From a checkpoint of a small CTC image transcriber: norm layernorm, 10300 steps.
Rows from block 11 of a small CTC image transcriber, named by matrix and row number. Rows with one number belong to one neuron. Each number is 128 + 32 x the weight over its row's rms, rounded and kept within 0 to 255. All counts start at 0. After the name is the row's rms in percent of the matrix's.
After each neuron's rows are labels from the 100 images, of 14976, where the neuron reaches its highest value: "strongest on" is what is common among them; "patch colour" is the nearest of a few named colours to the mean colour under the peak. Only what is clearly more common there than usual is listed. The data: seven-segment displays showing three digits.
# fc1: MLP up (model.blocks.11.mlp.fc1.weight, 1536x384), inputs 256-383
# fc2: MLP down (model.blocks.11.mlp.fc2.weight, 384x1536, transposed), outputs 256-383

fc1.157 108 [132 137 143 149 133  97 126 186 145 114  96 109 191 103 112 119 142 149 101 136 115 167 111 156  95 131  77 125 155  98 147 132  62 104 161 124 117 127 139 130 126 168 200  78 101 154 110 128 127  95 156 125 108 118 106 145 143 116 132 111 191 168 175  87   1 158 150 156  99 140 140 169 185 143 127 130 108 109 143 141 170 199 174  63  55 144 140 225 122 140 145 183 166 134  69 170 173 165  93 113 104 150 148  98 135 131 169 134 120 151 142 152  92 163 162 102 127 143 146 149  81 142 135 118 158 130 147  93]
fc2.157 095 [ 94 169  76 115  86 117  73 139 133 162 139 141 100 151 116 119 130 104  82 119 137 139 108  86 160  85 118 131  89 176 171 158 113 144 125  95 104 139 137 122 112   0 137 107 132 137  42  72  89 136 151 148 181  98  62  47 152  94  64 139 107 130 123 129 151 180 107 124 138  90  74 121 134 136 146 103 111 160 150 195  91 137 133 136 120 117 106 134 124 155 128  81 140 102 128 162 108 148  88 139  91 120 131 131 197 138 114 100 142  92 140  72 162 115 125 121 133 119 104 132  95 101  90 102 112 142 129 136]
strongest on: the digit 1; second digit: 5; third digit: 1; third digit: 6
patch colour: pink

fc1.304 072 [124  81  85 114 124 118 133  97  54 130 131 105 161 139  97 129 149 125  94 181  55 128 137 130  75 160 153 198 174 187 122 151 139  72 123  79  78 121 102 140 122 144 133 143 130 126 132  81 135 117  83 140 201 117 103 162 114  75 136 132 189 177 159 103 103 107 157 157  84 171 101 137 151 137 128 143 158  76 110 132  90 139 156 143 153 114 139 158 189 146 117 176 121 131 131  93  86 179 130 112  99 106 143 103 138 140 144 110 145 115 149  69 117  90 124 126 122 150  90 118 109 131 124 168 149 144 157 121]
fc2.304 068 [160  74 129  89 156 159 118 147 127 135 138 204  91 138  67 115 132 137 162  94 147 107  94 139 164 161 111 144 137  45 171 131  68 136 152 105 105 122  63 204 145   0  75 189 144 125  93  83 115 123 188 134  93 127 161 154  62  92 141 132 114 111 120 129 181 142 138 168 152  94 143 135 134 142 161 183 134 108  93 147 103 133 131 118  97 141 121 111 131  95 141 142 119 101 109 163 138 135  81 112 135 193 130 176 109 138 129 140 124 155 127 213 151 128 108 121 129  87 124  66 118 119  61 178 110 137 107 107]
strongest on: red glow; second digit: 2; first digit: 0; second digit: 8
patch colour: brown

fc1.28 068 [128  63  85 103 144 126 118 113  35 148 156 121 173 101 142 138 174 135 104 189  80  98 136 109  93 170 144 155 119 191 148 180 191  72 181 100 148 174 132 148 110 105 102  84  93 165 160 128 137 149 105 130 153 133  99  98  57  68 118 153 114 147 140 133 117 123 136 134  77 147 113 134 154  92 148 158 120 154 170 145 120 138 127 182 152 109 153 136 150 148 160 113 161 162 109  70 109 160 167 140 122 117 154 150 115 122 123 156 106 121 148 104 105 119 133 109  95 131 107 163 111 104 179 172  95 174 117 113]
fc2.28 054 [143  38 178  95 138 173 188 121 117 131 140 153 186  93  67 111 161 152  89 130 108 128 125 130 160 164 141 151 111  28 137 110  89 146 149 134  86 128  93 210  98   0 107 163 116 108 117 117 118 116 128 109 130 167 174 139  80 107 139 140 120 116  72 148 177 143 111  99  99 123 161 124 154 123 145 210 152 122 105 141 167 152 103 104 135 107 128 118 129 130 102 146 141 109 121  67 111 119 108 131  80 138 127 112  86 127 107 148 134 120 114 255 120 125 115  95 125  96 142  63 130 124 112 145 129 111 128 113]
strongest on: the digit 8; second digit: 8; first digit: 0; third digit: 4
patch colour: brown

fc1.158 096 [ 96 143 115 105 142 128 153 144 141 151  66 156 129  63 155  90 124 101 105 134 129 139  89  84 109 128 144 160 137 168 106  79  87 157 125  82 112  94  94 137  99 137  99  62 121 140 102 156 127 123  70  78 179 176  97 160 129 139 125 148 152 161 117 149 127  92 104 133 117 147 156 110 135 157 128 109 108 142  88 145 141  88 133 135 190  69  92 165 109 126 122 153 176 113  86  96 196 138 147  75 116 130 156 139 102 171 131 145  79 197 171  95  45 125 205 136 136 137  82 113 167 120 167 130  89 140 164 112]
fc2.158 106 [115 119 143 143 118 140  82 103 128  86 125 126 157 127 144 134 140 111 118  72 156 138 167 155 181 134 104 115  86 208 155 126 110 175 139 136 137 170 121  89 109 134 151 114 120 187 150  79 106 144 119  94 129 140 101 128 131 102  95 105 185 121 152 153 242 122 109 183 189 147 117 148 136 121 121 170 134 120 159  47 111  84 141 105 181 130 143 116 119 129 117 121 125 124 142  58  97 120  95 191 139 132 123 171 101 120 161 176 110 160 157  87 117 134  65 153 130 143  64 125 155 127 189 132 134 165 111 130]
strongest on: decimal point; the digit 7; third digit: 7; third digit: 0
patch colour: green

fc1.575 080 [129 109 131 126 105 138 148 149 101 158  79 164 171  90 134 127 142 111  62 109   0 130 148  86  64 159 129 143 123 162 164 102 165  78 157 115  67 177 139 125 129 132 132 135 166 111 139 100 147 127 174 120 151 150 161 133 113 172 144 122 158 176 185  93 122 121 140 129  92 108 107 181 157 133 130 151 151 148 112 117 156 141 134 121 137 104 185 204 168 140  93 172 112 158 150  88 182 191 174 128  99  85  92  94 177 110 156  87 136  95 151  83  74 124 131 111 110 127 115 131 130 183 134 103 135 116 126  82]
fc2.575 052 [139 162  91 105 121 156 143 123 132 113 117 166 137 119 115 134 136 149 124 123 129 146 143 120 156 114 172 119 158 114 164 125 136 116 113 131 103 110 117 133 132   0  85 115 143 171 121 119 149 139 117 181 123 135  92 184 130 127 126  84 106 132 149 174 156 118 152 171  95 109 107 111 147 127 112 130 166 147 101  86 183 147 135 143 115 161 153 117 123 117 139  80 110 109 127 152 161 154 121 148 135 122 101 158 111 145 104 163 151 150 110 133 127 115 179 141 105 127 146 106 120 146 120 129 123  99 157 113]
strongest on: first digit: 4; third digit: 8; third digit: 0
patch colour: black

fc1.759 091 [ 95 104 115  70  98 149 124 113  89 132  68  99 174 158  95  92 101 112 137 155  72 198 144 103  87 153 161 154 111 176 122 135 161 123 125  38 109  91 117 139  68 189 143 154 168 101 174 139  80 108  29  99 146 122 100 123 136  86 101 139 136 127 157 113 120 155 149 129 127  78 136 172 138 123 131  77 115  78 149 115  75 171 153  89 142 133 158 188 103 159 180 177 116  98 101  56 143 157 120 105 118 151 103 119 118 139 106 155 135 156 131  67  78 132 115 106  83  84  90 156 111 111 129 153  99 117 182 151]
fc2.759 084 [111 144 171 112 113  93  58 111 126  94 145 134 117 125  96 126 114 101 107 114 140 137 125 122  81 123 139 111  80 156 192 127 110 124 112 120 147 109 109 142 108   0  27 132 133 120 121  75 129 128 175 125 113 148 131 134 122 120 169 100 119 128 160 145 188 137 123 133 120  55 108 112 153 118 163 205 126 139 160 105  97 137 124 118  90 123 152 123 136 150 166 124 132 126 154  89 146 105 125 139 117 129 128  98 102 125 144 127 125 166 112 115 130 120 124 102 117 126 161 153 123 103 142 147 132  95 114 140]
strongest on: the digit 0; third digit: 0; red glow; third digit: 7
patch colour: brown

fc1.482 106 [ 98 218 119 130 125 111 126 131 100 162  63 127 136 125 167 126  76  77 132 148 122 126 169  73 113 153 106 155 153 145 133 121 103 184 145  93 139 138  94 147 104  91 103  56 136 147 125 122 205 131  70 125 108 106 122 119  65 131 152 153 123 152 145 142 146 122 128  83 139 111 164 125 130 138 148  99 145 125 133 156 130 107 127 168 157  95  99 161 123 113  90 141 146  91  99  76 152 127 145  82 148  80 144 140 108 173 121 148 118 218 137 101  67 166 233 149 142 105 113 171 137 112 156 159 125 135 172 145]
fc2.482 116 [114 121  94 155 105 117  68 153 114 169 110 133 148 130 134 151 158 128 130 147 149 150 196 142 156 149  65 142 205 211 147 156 127 165 111 128 124 169 159  84 130 121 144 119 151  76 167 159 117 129 167  67 163 108 151 165 135 104 108  95 116 137 150 137 197 123 153  82 206 111 111 151 110 128 136 186 147 131 135  38  83  96 118 150 127 136 134 122 178 137 138 100 124  96 120  54  75 126 133 141 149  79 141 176 159 144 179 129 118 113 146 104 130 132   0 144 121 132 104 134 150 112 166 129 122 132  77 143]
strongest on: decimal point; the digit 0; third digit: 0; third digit: 7
patch colour: green

fc1.574 100 [ 81 179 126 100 159 116 136 153 133 158 122 149 116 104 129 106 101  94  97 139 118 122 112  62 106  96 107 146 120 164  77  94 103 131 118 111 122 132  85 170 105  96 114  55 134 104 107 146 150 135 132 101 173 138  55 117 121 150 130 122 131 141 109 133 127 124 107 165 118 179 165 124 159 149 162 130  67 164 154 126 135  73 144 171 172 127  88 130  90 129 116 139 128 127  97 148 186 132  90  89  98 136 149 139 143 125 126 130 170 254 137 147  88  98 206 134 119 107 150 141 145 107 151 101  98 117 138 130]
fc2.574 111 [123 109 165 162 122 135  94 153 109 135 136 103 130 123 146 122 159 133 135  62 140 129 177 132 158 146 105 123  55 120 111 135 119 172 138 145 109 158 121 101 109 133 251 136 130 162 182 108  96 156 145  79 131 127 108 146 138 100 143 103 146 114 122 176 170 144  92 151 222 115 152 171 121 129 114 166 157 102 139  81 123  48 121  99 189 140 122 129 128 155 101  80 131 143 173 113 132 141  99 219  96 143 109 145 177 127 176 150 112 183 148 101 107 130 129 134 131 108  56 147 130 139 133 118 124 171 112 127]
strongest on: decimal point; third digit: 7; third digit: 1; first digit: 9
patch colour: green

fc1.185 101 [ 86 191 122 119 133 125 121 150 139 133  72 121 122 101 145 123 113  80 111 148 123 143 134  68 144 135 101 173 130 168 140 102 102 195 143  70 117  97 103 129 106  89 109  49 124 147 131 148 149 125  58  85 147 143  87 131  93 107 152 159 133 148 130 144 142  81 135 123 106 118 143 134 134 163 131  54  93 139  97 145 177 122 112 133 164  97  66 163  96 147 102 137 167 119 108  94 180 124 155  57 116 118 141 129 107 164 128 142 120 224 184  70  98 140 235 143 126 121  98 157 135 104 145 132  72 154 155 145]
fc2.185 112 [111 139 108 151 119  98  75 123 106  80 137 125 163 121 145 145 159 116 140  80 159 151 171 130 186 133  81 124 129 183 178 129 121 162 132 134 158 189 135  77 130 116 114 130 138 145 141  81 108 140 115  51 133 131  92 129 161 112 116  98 150 128 157 160 208 123 124 137 226 123 121 163 120 117 128 154 141 128 187  50 114  77 127 132 181 132 139 119 139 120 122 105 134 111 139  53  73 105 140 186 137 117 118 166 109 118 155 184 117 136 151  70 145 131  39 146 130 135  81 128 144 102 199 112 125 162 105 130]
strongest on: decimal point; the digit 0; third digit: 0; third digit: 7
patch colour: green

fc1.210 109 [102 191 108 118  84 125 136 120 111 142 114  98 150  90 126 156 106 136 150 134 114 113 196 100 128 130 139 131 110 190 192 117  98 199 111  81 117 155  97 139 157 116 165  89 143 137 126 114 176 104 185 142 123 122 166 118 109 136 170 129 160 158 123 120 143 121 166 100 146  98 173 136 148 165 137 101 150 146  91 160 151  98  90 115 107  89  70 158  75 110 115 128 125  82 117  91  85 138 142  73 100  97 142 126 116 151  74 108 161 102 137  35  70 154 214 149 159 122 108 113 139 144 157 141 147 183 148  93]
fc2.210 101 [161 106 123 148 110 144  91 120 117 145 111 161  99 136 104 159 117 128 112 112 132 172 167 138 164 114 158 169 179 168  81 144 156 159 119 136 108 162 149 107 153 146 126 130 138 151  92 193  77 131 146  22 132 119 149 116  76 101 119 156  91 135 142 139 142 127 165  23 195 104  85 160 132 124 160 179 116 131 174  14 122 127 128 121 102 108 142 130 122  87 116 186 144  78 142  32  83 120 155 109 137 127 136 155  95 114 188 125 121 105 119 114 126 129  36 117  86 140  20 136 146 138 141 101 118 113 100 114]
strongest on: decimal point; third digit: 0; first digit: 8; first digit: 6
patch colour: green

fc1.684 105 [157 109 140 128 124 125  94 147 126 106 174 136 147 116 162 168 157 141 115 112  74 117 120 150 129 143 103 139 144 140 158 125 121  76  95 116 105 162 128 163 164 137 103  75 111 128 170 145 101 111 101 162 114 146  91 152 106 102  31 140 169 117 137 133 132 141 107 141 134 119 110 100 150 179 109 147 144 137 169 110  90 147 159  82 148 164 139 199 112 182 103 176 166 136 201 157 120 162 198 132  81  85 122 132 117 175  63  73 144 175  74 101  93  59 133 135 137 117 136 116 134 114 107 127 170 119 110  97]
fc2.684 108 [ 61 196 103 145 125 107  11 135 140 139 114 143 153 127 150 133 114 136 104 136 132 106  93 135 141  80 183  88  89 188 130 138 137  97 120 132 137 165  96 123 129   0 102  75 148 132 191 153  92 153 182 177 134 135 107 166   0 149 113 117 141 111 103 102 156 127 117 155  75 200 119  69 150  96 120 125 148 108  51 131 144 171 155 142 122 132 108 139 124  87 143 168 135 127 134 139 142 132 105 127 177 144 135 171 183 122 185 114 152 132 139  85 107 124 115 162 119 136 117 152 124 124 133 121 115  78 134 146]
strongest on: the digit 4; third digit: 4; second digit: 4; second digit: 2
patch colour: black